Rows from block 2 of the fusion encoder, named by matrix and row number. Rows with one number belong to one neuron. Each number is 500 + 50 x the weight over the matrix's rms, rounded and kept within 0 to 999. All counts start at 0. Numbers have three digits each.
# gate: MLP gate (fusion_encoder.blocks.2.mlp.gate.weight, 672x256), inputs 128-255
# fc1: MLP up (fusion_encoder.blocks.2.mlp.fc1.weight, 672x256), inputs 128-255
# fc2: MLP down (fusion_encoder.blocks.2.mlp.fc2.weight, 256x672, transposed), outputs 128-255
gate.544:505500495501499502495502504502499500506501499501500501497499498503501502500496504502502496500495502496502505496502497505495497500502502505500503497497494501501497495502495502501504498500506501502497503500498499500500498499500497498500498500500503492502498497498503495499497503501502495502498500503499497503503498501498499501502500500496500500503503497504499503502494497495501496500503
gate.545:480525572533521467527475502552538479490410536432552472514583472545460521495522487437532508537542441477438489465506529514477534539502485497475508553519468459497490477430483493496469518482531445513468449528498533516543556543530499566538519479517499506489539451527510503511452488479476513445434473561451494519538493526454532466469515557491511543510523489504510455513506533514520581518537
gate.546:524490536658452519382418495606449553422501437473575561572495556521404558570400390507371547462466404544491541379526610555576682534569562521536542468555462515413537527557512525476483486418471489609544629526503568502426419518558717650447581526476440504426569461617503385512560484521501504453463589335517587484398539431576479533438543482464588409481453598510518549455464484485479489590453
gate.547:573507433451519525351482449498513471501633535433417418554523409491496489518479480555543560517515441531598514512489576481536525513480521522484542574563510534468598496510503433512509460539484527460457525458442514537508467528569622530550481489543557530601509484528458525518373434495533513475433512432460481429356428482439557425602551472572451567552430528517612617519524537506524608437586
gate.548:509565515582462531456529459617461524456614494441430572490447525543565414548579579444501509501434383468452532564569511531430422510571524572533564396580513469439546487443483509519313462453439457497550556452481519455491450462449477552522338553502416562546488551581534501542555554570438510587526437484561493493302631503478519512441481535515479482462560515525589540414517470521553487536526
gate.549:499494485495498492501510512518513515501514507504498495511509504490517495493507492486506489521510488497508500502506504504501507497486500496511504501495514487494505519495502526499498483506507502514504501512507508501495496503505505507496516495507501499494510500493502488511504508498499497501488516476493496498507502487486495500502493491502505504503498499491511498493492497509497497501502
gate.550:523524529353412481512522559650515531506525493455483502556523486453518477532532520543539476460637511462463353554544559535572448403584419374588462527502451475548487455615545387552561426533601524521498535508430556499416584544446390553441573438518461512420527472485591559625538577518492456484510502576458470499607622570441473486498473593502459538460534529638524480585521579514586556419557
gate.551:495488504472498474486548529505442459554513476458517527512498510533503518515547489466473546518473498511513503492495494463438518478520432495499493500507518471517496517508483485479523541502504527502490471521448471525499514522558449521421497486519577508555532498479491522463506465498498482502540526501498483494496506509477543486527476531504465514544501474504533506505470487567522477549558
gate.552:508500490499508495500497500493497497493498505491502497503502497509505498508505500497494501503502503500499503499497491508501497512499503496501507495502501504503502496496502497501503490505499503502502506496495495501499496501499498499494501508504505505498504495501494497500493505500495504498493501491494495497500495488492501502496493504501500504504502506502494495503493500506500490502497
gate.553:497502495494483507505520504498495487503499492502494505491505501494511503487507501503507514497503500495503500494511510501501498499497495494509504496485500502499505507496506493502498511514505491482497498500497514504501503486513500501501508502506513503484504488503510511505496502493496516499495511501504498499504503493507501498506499503513494505489513501498512500499509513483499507506500
gate.554:538490587581457660462623404530435444572590376385491450576673490537360452618485550572569606485397523490604484546489477484482497451668481409543486425516425379461387439465571380579550317492509615429670640599437423446415447547541522497438462567468465450523528465473549369408525479562451614517498551453472513564397480555492452405513425432548493468502481430656430556543499490463484609484560
gate.555:502493488500503506491484498500489503490490504495500496499498503502502501503509510494495499510496505498491497499487492503510500497501501503496496501512494509498505504503507495504498500509497503488505496495488502509496493507504505492515501498500506511502496498502495498504514504515495497503508507490503492492503490495498498490494513499490492494501504505496500492504492500510507496497490
gate.556:502491502499497490500494493503488502503495498500507502503502498500508497500508498489503510506504510496492497498504493502507499496497504496500494508494511504507496501496497492492493493499501513500506490507499499496499503498510499497500501497500487498499499498494502493497507501502504492503506494507493503502498505514504498494500507499491497493503495503513505499504497496502500504509501
gate.557:519483466497448507566514465548500486407565516493509437575468493489397459489461460460519474429484501475456479505475440485498529499504535499502536518537466528472602513507428554552507540537450424497485475512495475536467478499546546537502508472474420542511569499469523532537545551560535440528477522541368502496430514504463465523474466524519528441556504531531456462555575485519475475512488
gate.558:502504495501498501502505502500507499500502496497503502503503502501503504506499500499504496499500502498502498493501501496500498493496500510501508494503499498502501503500496506497502499495498498498502506502498497504501496504498505498501494501508502495499497499496503503500504495501498496500498499498504495498501499498493499500502497500493499496500498503504502500501496500501504497502501
gate.559:507500497492494498489471520469488486501510501527486515524512520504475523498495486520510519479541553510510472492508538526474478548503535480510514526484510459502541523529468477502519498480503501491485497508530470493535511516495513511464496477500476492467524504500474523513506509505512481503481512460475499510511474495479504508506482512500464483499518499507494533490537510506529524516499
gate.560:417516535420467576496581479541521368507614512519505425566544572446388558451585550523542532496472603534452451560475503544535537515511503525532509474559560470495518426486524372496554512495540555448466542537572507571499501560470546389517493444581543550457438538583533555458458477600446532545504507455450584421452523592532514495640427438542485364565469500510432452621492533444492517403526
fc1.544:502499501498503501503497500502499495497500505494502494504505497506504503503504494492503499505498496492496497496497492502501499501495502502502501504497505503496497495500502503492494499496502495498499497498502499502505495497494499498505497503505506498501498499500496502499497500507505503500505504500502501496500495495503504499492502500503501504496501502500502503503499497502500498493503
fc1.545:445500547540562449566552498537586498523457534494425511449493578532441433530426590489460576579541432448440451463460577471478479463565505513561562497429494477467428494478428474472494514502470483477476483543541520464579455514516475490369480477490517504561528476460501525617518535499479527523449483569472544540444554576538488483515561558511494530467476517513498464504425505431530590529521
fc1.546:465401592578379494590467473550440518487508478487460511450449531482515541511506515407347574498480429553517545394570438447582617478618527487492478472505454448455536503561394532532449505574477441537544743538510621514478420497636597486592532492597644549490589461537459412531572478547532441552488490364558508481498576501390580545565466636599516493514522466517452420502488553516471564524443
fc1.547:430558616418558536531505626495468602568465428532512532475493446481494567435530444545609448564524458476479523521535492523595506558429446506512521421499412518522444536530593517555473545493488468555453476447526507510493415441489519520466534527590581503425546476538489445467556482473600454445480444540504497454547475565528554499424553579560503446538387470516508485514362432519453492537579
fc1.548:564433541499399467464560451373469502445445546541481443446517428491434576491483528477560465434509513572515576442447429445547530393479474483535482482492489488534526578518532473551679453580424589484495516516419443498565526518475630493464442468559528528596388559489472516490462567468539474504542417549555441450557537420553584519533512413468523574646474480420498562387560568593476506540477
fc1.549:501507511507501486533479472499485496489486496505509490502500488516504491501513502511517493497486515501491513517501475475508479500499499497486500477486491526507484488494510486482505483490483520479500513493513498508500500490485502484506481514481496486499485502493512497494500497519506508494505478508494485510510515494502515492472491492483500500503497490489482510502483499489499504510492
fc1.550:561471451568362442555582501577504442598470470597423463449407423407433584500415526457439506451515573340537432472564445554578549460532468520471607458474524537476466476561600517448505550449497487549547578491467458483540560486540497492387501481630526382480513445463436489483504513574514435484475439431543609508534484460505537456563575474482424633433451460468470578546461447592563507557496
fc1.551:500483508495519522461485486535490509453467493517485497492468498477449511515510494521548539529470551528486490540471458483503497552514496520517519454496538512520479544493456555482482481492512509522500560450437511508523545431483467521506517500485476485477521531474508501542465518492496546506531471513543508484500426577509490468487469513491512514479482463485493531460562468516470524495493
fc1.552:497501508502494502488503503496502499504495493505497508504491503497496500494500504503500506510495493505501496500503506503496498488499495504500492509490498499500494504501497508508494504498505492504504492495498515497498484489501497497506503504500506489501502503494506501496502503504500499500503507492505502511493502506497499501502504497500500490502501501506508500497504489498494507498498
fc1.553:486514498506510498504484496497493507510506500501493488506500503503501502507481498504505502495490509500499499502499498502500515492501504504506498493491495497502493503502497504496495494505498492505483495498494492501497513512497490506501501503495501505509502510510498500500508494497505494507501515498505501512497500509501496493503495507493504509494487502492502507502495488512510497492492
fc1.554:441486491511494540448542603461458398403387513397526548506586456487584575596469516577394543510596488551370390481507534476463540544490396561663444582591568537558658461441461499458569391469485352645514424387529482460467513560500496559488601605563534566540566585472522411526535498597509517419588469536606501366540548590514579480445419465520502492477428533426538471561454440474561459350394
fc1.555:505507504488495493495510505493503501501511500502500500491491501498507496497490488503493498494497488501516493499506514504488501500505505497506502504498502496503494489506497510506496499505509501512506501508506493495506504494496502505489508495501500502496503500494495502502499493488510518497497503500498503505484505507502494504507491494510496512495507500502500495489511503494489512502510
fc1.556:502495492507497496492509499511490503498491492503489498498492500506502498499503503498498502500495504496492492498505507502501501500505495499499490500501498498490501498498502494501500507499505502498500504497489495500512510502502508496501494498510500498498500486499507497488499499501493495502488495495510492496497504505508495502502514496494507493507505503502507495492501505502510497500500
fc1.557:470569514493486490555485445424549492533515429498492529464533419526517556446501532543462495467572552515491566541596495515553513536376569441422444426460477542502446442444523459517570428448518469509540551549550538429472501472444529523484502489474556501469435475501529479415495484449486521456544453517585461437535523457522472406473568453491539560397436527382503459457421543479495513455471
fc1.558:498495505500495497501503499505497504502497499501502496499495496497500498496506498498502500500494501504496502499503504501503503501503497498496492501504497505496491500502502497500500496500495502502497501504496500497498498501499500499496498503501503497497495501502500496493500499503501505506501499499498500497499508503501501491496503501498506507506501500500504498494492501503503500492504
fc1.559:516467483511485528515539508499515455533507502506538489483471486505464450451535516528528496454508473495521486528544470518534490475483493532516499520493503518502517487524499547441519530486512490501507554516464541500456477505489511496449507498477529520508539529507501457518470499510495509473512501497466538546496488508476497491479520529490554488514499502486502478519455497522458475495464
fc1.560:491519577445532442429559476522561422589459471491482414539593448489429516590401509505503491572542509549430550583583418601430463548564485443544511519528513430491356473486451475438517511519571497584509389491464520401564409558522487454473426539648595519514454517465447487585446406404444560461530461524481490519490422568516458443534386516567488567506540422563427341541445531501435583491468
fc2.544:492501498500501499499497500496501502499497501506498507502493498506496498499494499503499501499502496505498498502500510496500503498507502497497499499499498502503499504497501503505503496506499505504498497497498499500497502495498494503501503500500496502503500502495496500501501500493496496501500501498503504507498512503497499504500500502498495497503499499502503494502504503497500505503499
fc2.545:531504557554569511577506484478506463509459535507500554570451531446471436474509548412483465562592524500469484477466514499427421481558472557509474548479440553484474499491470568510515500539501535518499492534500546517553441463490490494414455479383538516489436482493500473521470498489579502538493529451540546472433530544556493516514555565555451525513470467509497472459483479462512510481525
fc2.546:577431610473479593462446393619583409566461590454497445483407522509427380331413512437496551559510352440525494343441399543491464373467490608550360542404471516468448502473454601461463479516558579459567527494506310519470581475410565425645416473468445555523433410424501581543421608507630509505549486412448477444615452550403561592535443593513479494462603395446533524490532415419600589588461
fc2.547:511505573494503493438475502434514480536520567565538643552488534594559487448586433562483509528410517470469470564464494580575495523584452559494493517356491509497475382522471479455575556480491533487529477481479514474543511578487541556463439468483592491445554524439540498382474417537397606588489552553573522559508485495593570483474532460496530504475410480546560500555404676561441528441393
fc2.548:512578502581432429361643515520509454477524452455430499543446460527492516455429517448515551591498489698433480511516445434532548509571430498594564459532467450529467567521554527540465570561503546496504565467409438536432369493481443491548498523422516452560454483464442540545472499350534403562483432536492488483424430496499421424527434512485473437620484537452456481606504459493560535465476
fc2.549:504511494495512512512497481512474506500499496501499507512496500498500496490496492504503504483483490508503504499515489508482496502492511511502507510497503489494497490512508492497507493509506506494512496503512490515505498499500508511490497497495504496492513486504514496498508497500504503497505503508489517515502498496514506502508499503506496489494498501499499505502492483512492496500498
fc2.550:491430444495449505557504438473517497512474478511550469544490532498423563546372507558499540525428481486433494468518527418415555454549497485520621429564532515511517380436487470436533554550469489488522524495502453606499598580512510519486494433449573526449535487491451499493491446608523438450574494481479549529544471497551470467419494385465429481428452485508530487458461468571523468533402
fc2.551:536444531511512563456475494470495501495468511520483531526524460536461506533514546506487503434487490441510509485481536489560514501495524522503440478499442510508528493505505520529511498483501520557512476474533458493487577452538495532498495509540517497500501503553486497525479512545561476534500523535539489507495534488517513564424523458477557497539492447451496475480516491538476520459489
fc2.552:492498501495499496504495506495506496503494500493499506499488497499499497511501489491504510499501501498502502495502488499500494494494500497501496499500494497499495503496497492507499507489491504499499504503499496501511497505497500502487498509506507510503497505503509506497497495497505499491500498494497506497503509501499507499502488508494499494491500503500496502500498498502504488501497
fc2.553:503504495490495502493505509498504494500501506508502501507494514492499493500508504500487508484508494493515506495514505500508505498512513502508504493505492509494492502490496491504508498502489496493511497491490500492496497493490494505499500495501502492498505495502501501491501497504502498495509479494504504496493500497497498501500499494495500500495504501499497507503511512498492534494495
fc2.554:520545573393482598481379674512349458410419587359444349635492574379480586487352350480558568546432561530576569503349605540515491435476377605594420537425533730415543557592494500508545373430602554544567464559548393520358310591476440429551476626405422572472451595502538473532580713466563494475434561482400666542562466526510434358514427435438416578565490533427550516425442425523526444362554
fc2.555:498499494497497505500498501497495501501500512494500488496501490499504498507496497502504500507496503491496500504499495505497502500506498508502497504497504499492499495501499500509490501501499503504498507503500511498504502503496501498503503505505502504495492502505507493497502493501496494495508497498499495504498503501495502497499500501505504492494494501496497499505501501497492495493496
fc2.556:504498506493499487502485498501502491502500500498502498504504502510493488504506490500506509513503503493495510507498496496510499494502497505500509508489500502506497503492504505501489505507494510512502499509508500498498498502507503505498502499495486501499496508501506504495513501512503501507496497502499515493500501500500503493494485510500502501489501501505505495505502490494501514499500
fc2.557:419508542483588466487482570489460477515555506559569524489585458505541594475499502539421455488500467538477578559542505549546544505465511487492524509436454492537465464391534539449594487436517541453489487528548559440473501544471461485494466369571483484562493501543515480434479512425463490458585508486534461472553557497511481501456578512492493516383459535478473481494483539528459528432495
fc2.558:493500504506497498495501496503504495499500499502497500498501501500499490500502502504489495503503496500499500498501500499500503496497499502503498498499496503505493496500504504496506495495502501499504499503501494504501505504503496497502503499498503501493502499503499506503504504505495492500505502499497498501497498501502495500506496506493507501498501498496495495498501503498505499493501
fc2.559:529472514461519553473534556518517468527506527502511495511454498475494465453498520509516526470494523513535475517525450526533514489482516485518488488491482476520500537515503503457503513481495444524475500533467497535488507505454536498457524474487538536486509532514491473502498496536499464479507490466503522503496478509486528521483509544490539495513460483486502508522485515510482479518496
fc2.560:493531487558482402484457500471521468578460541550554441614404433428432505462490516499438425527381585475545560505443441566361482468508452560490567475547602536503525627550367517485534562457481539491513482579494530406602494550443501544637473506622667511603481528492483573533466487416497524488521489451517478537480485453610498500612508503524468469532508452517443403465440442566396543491535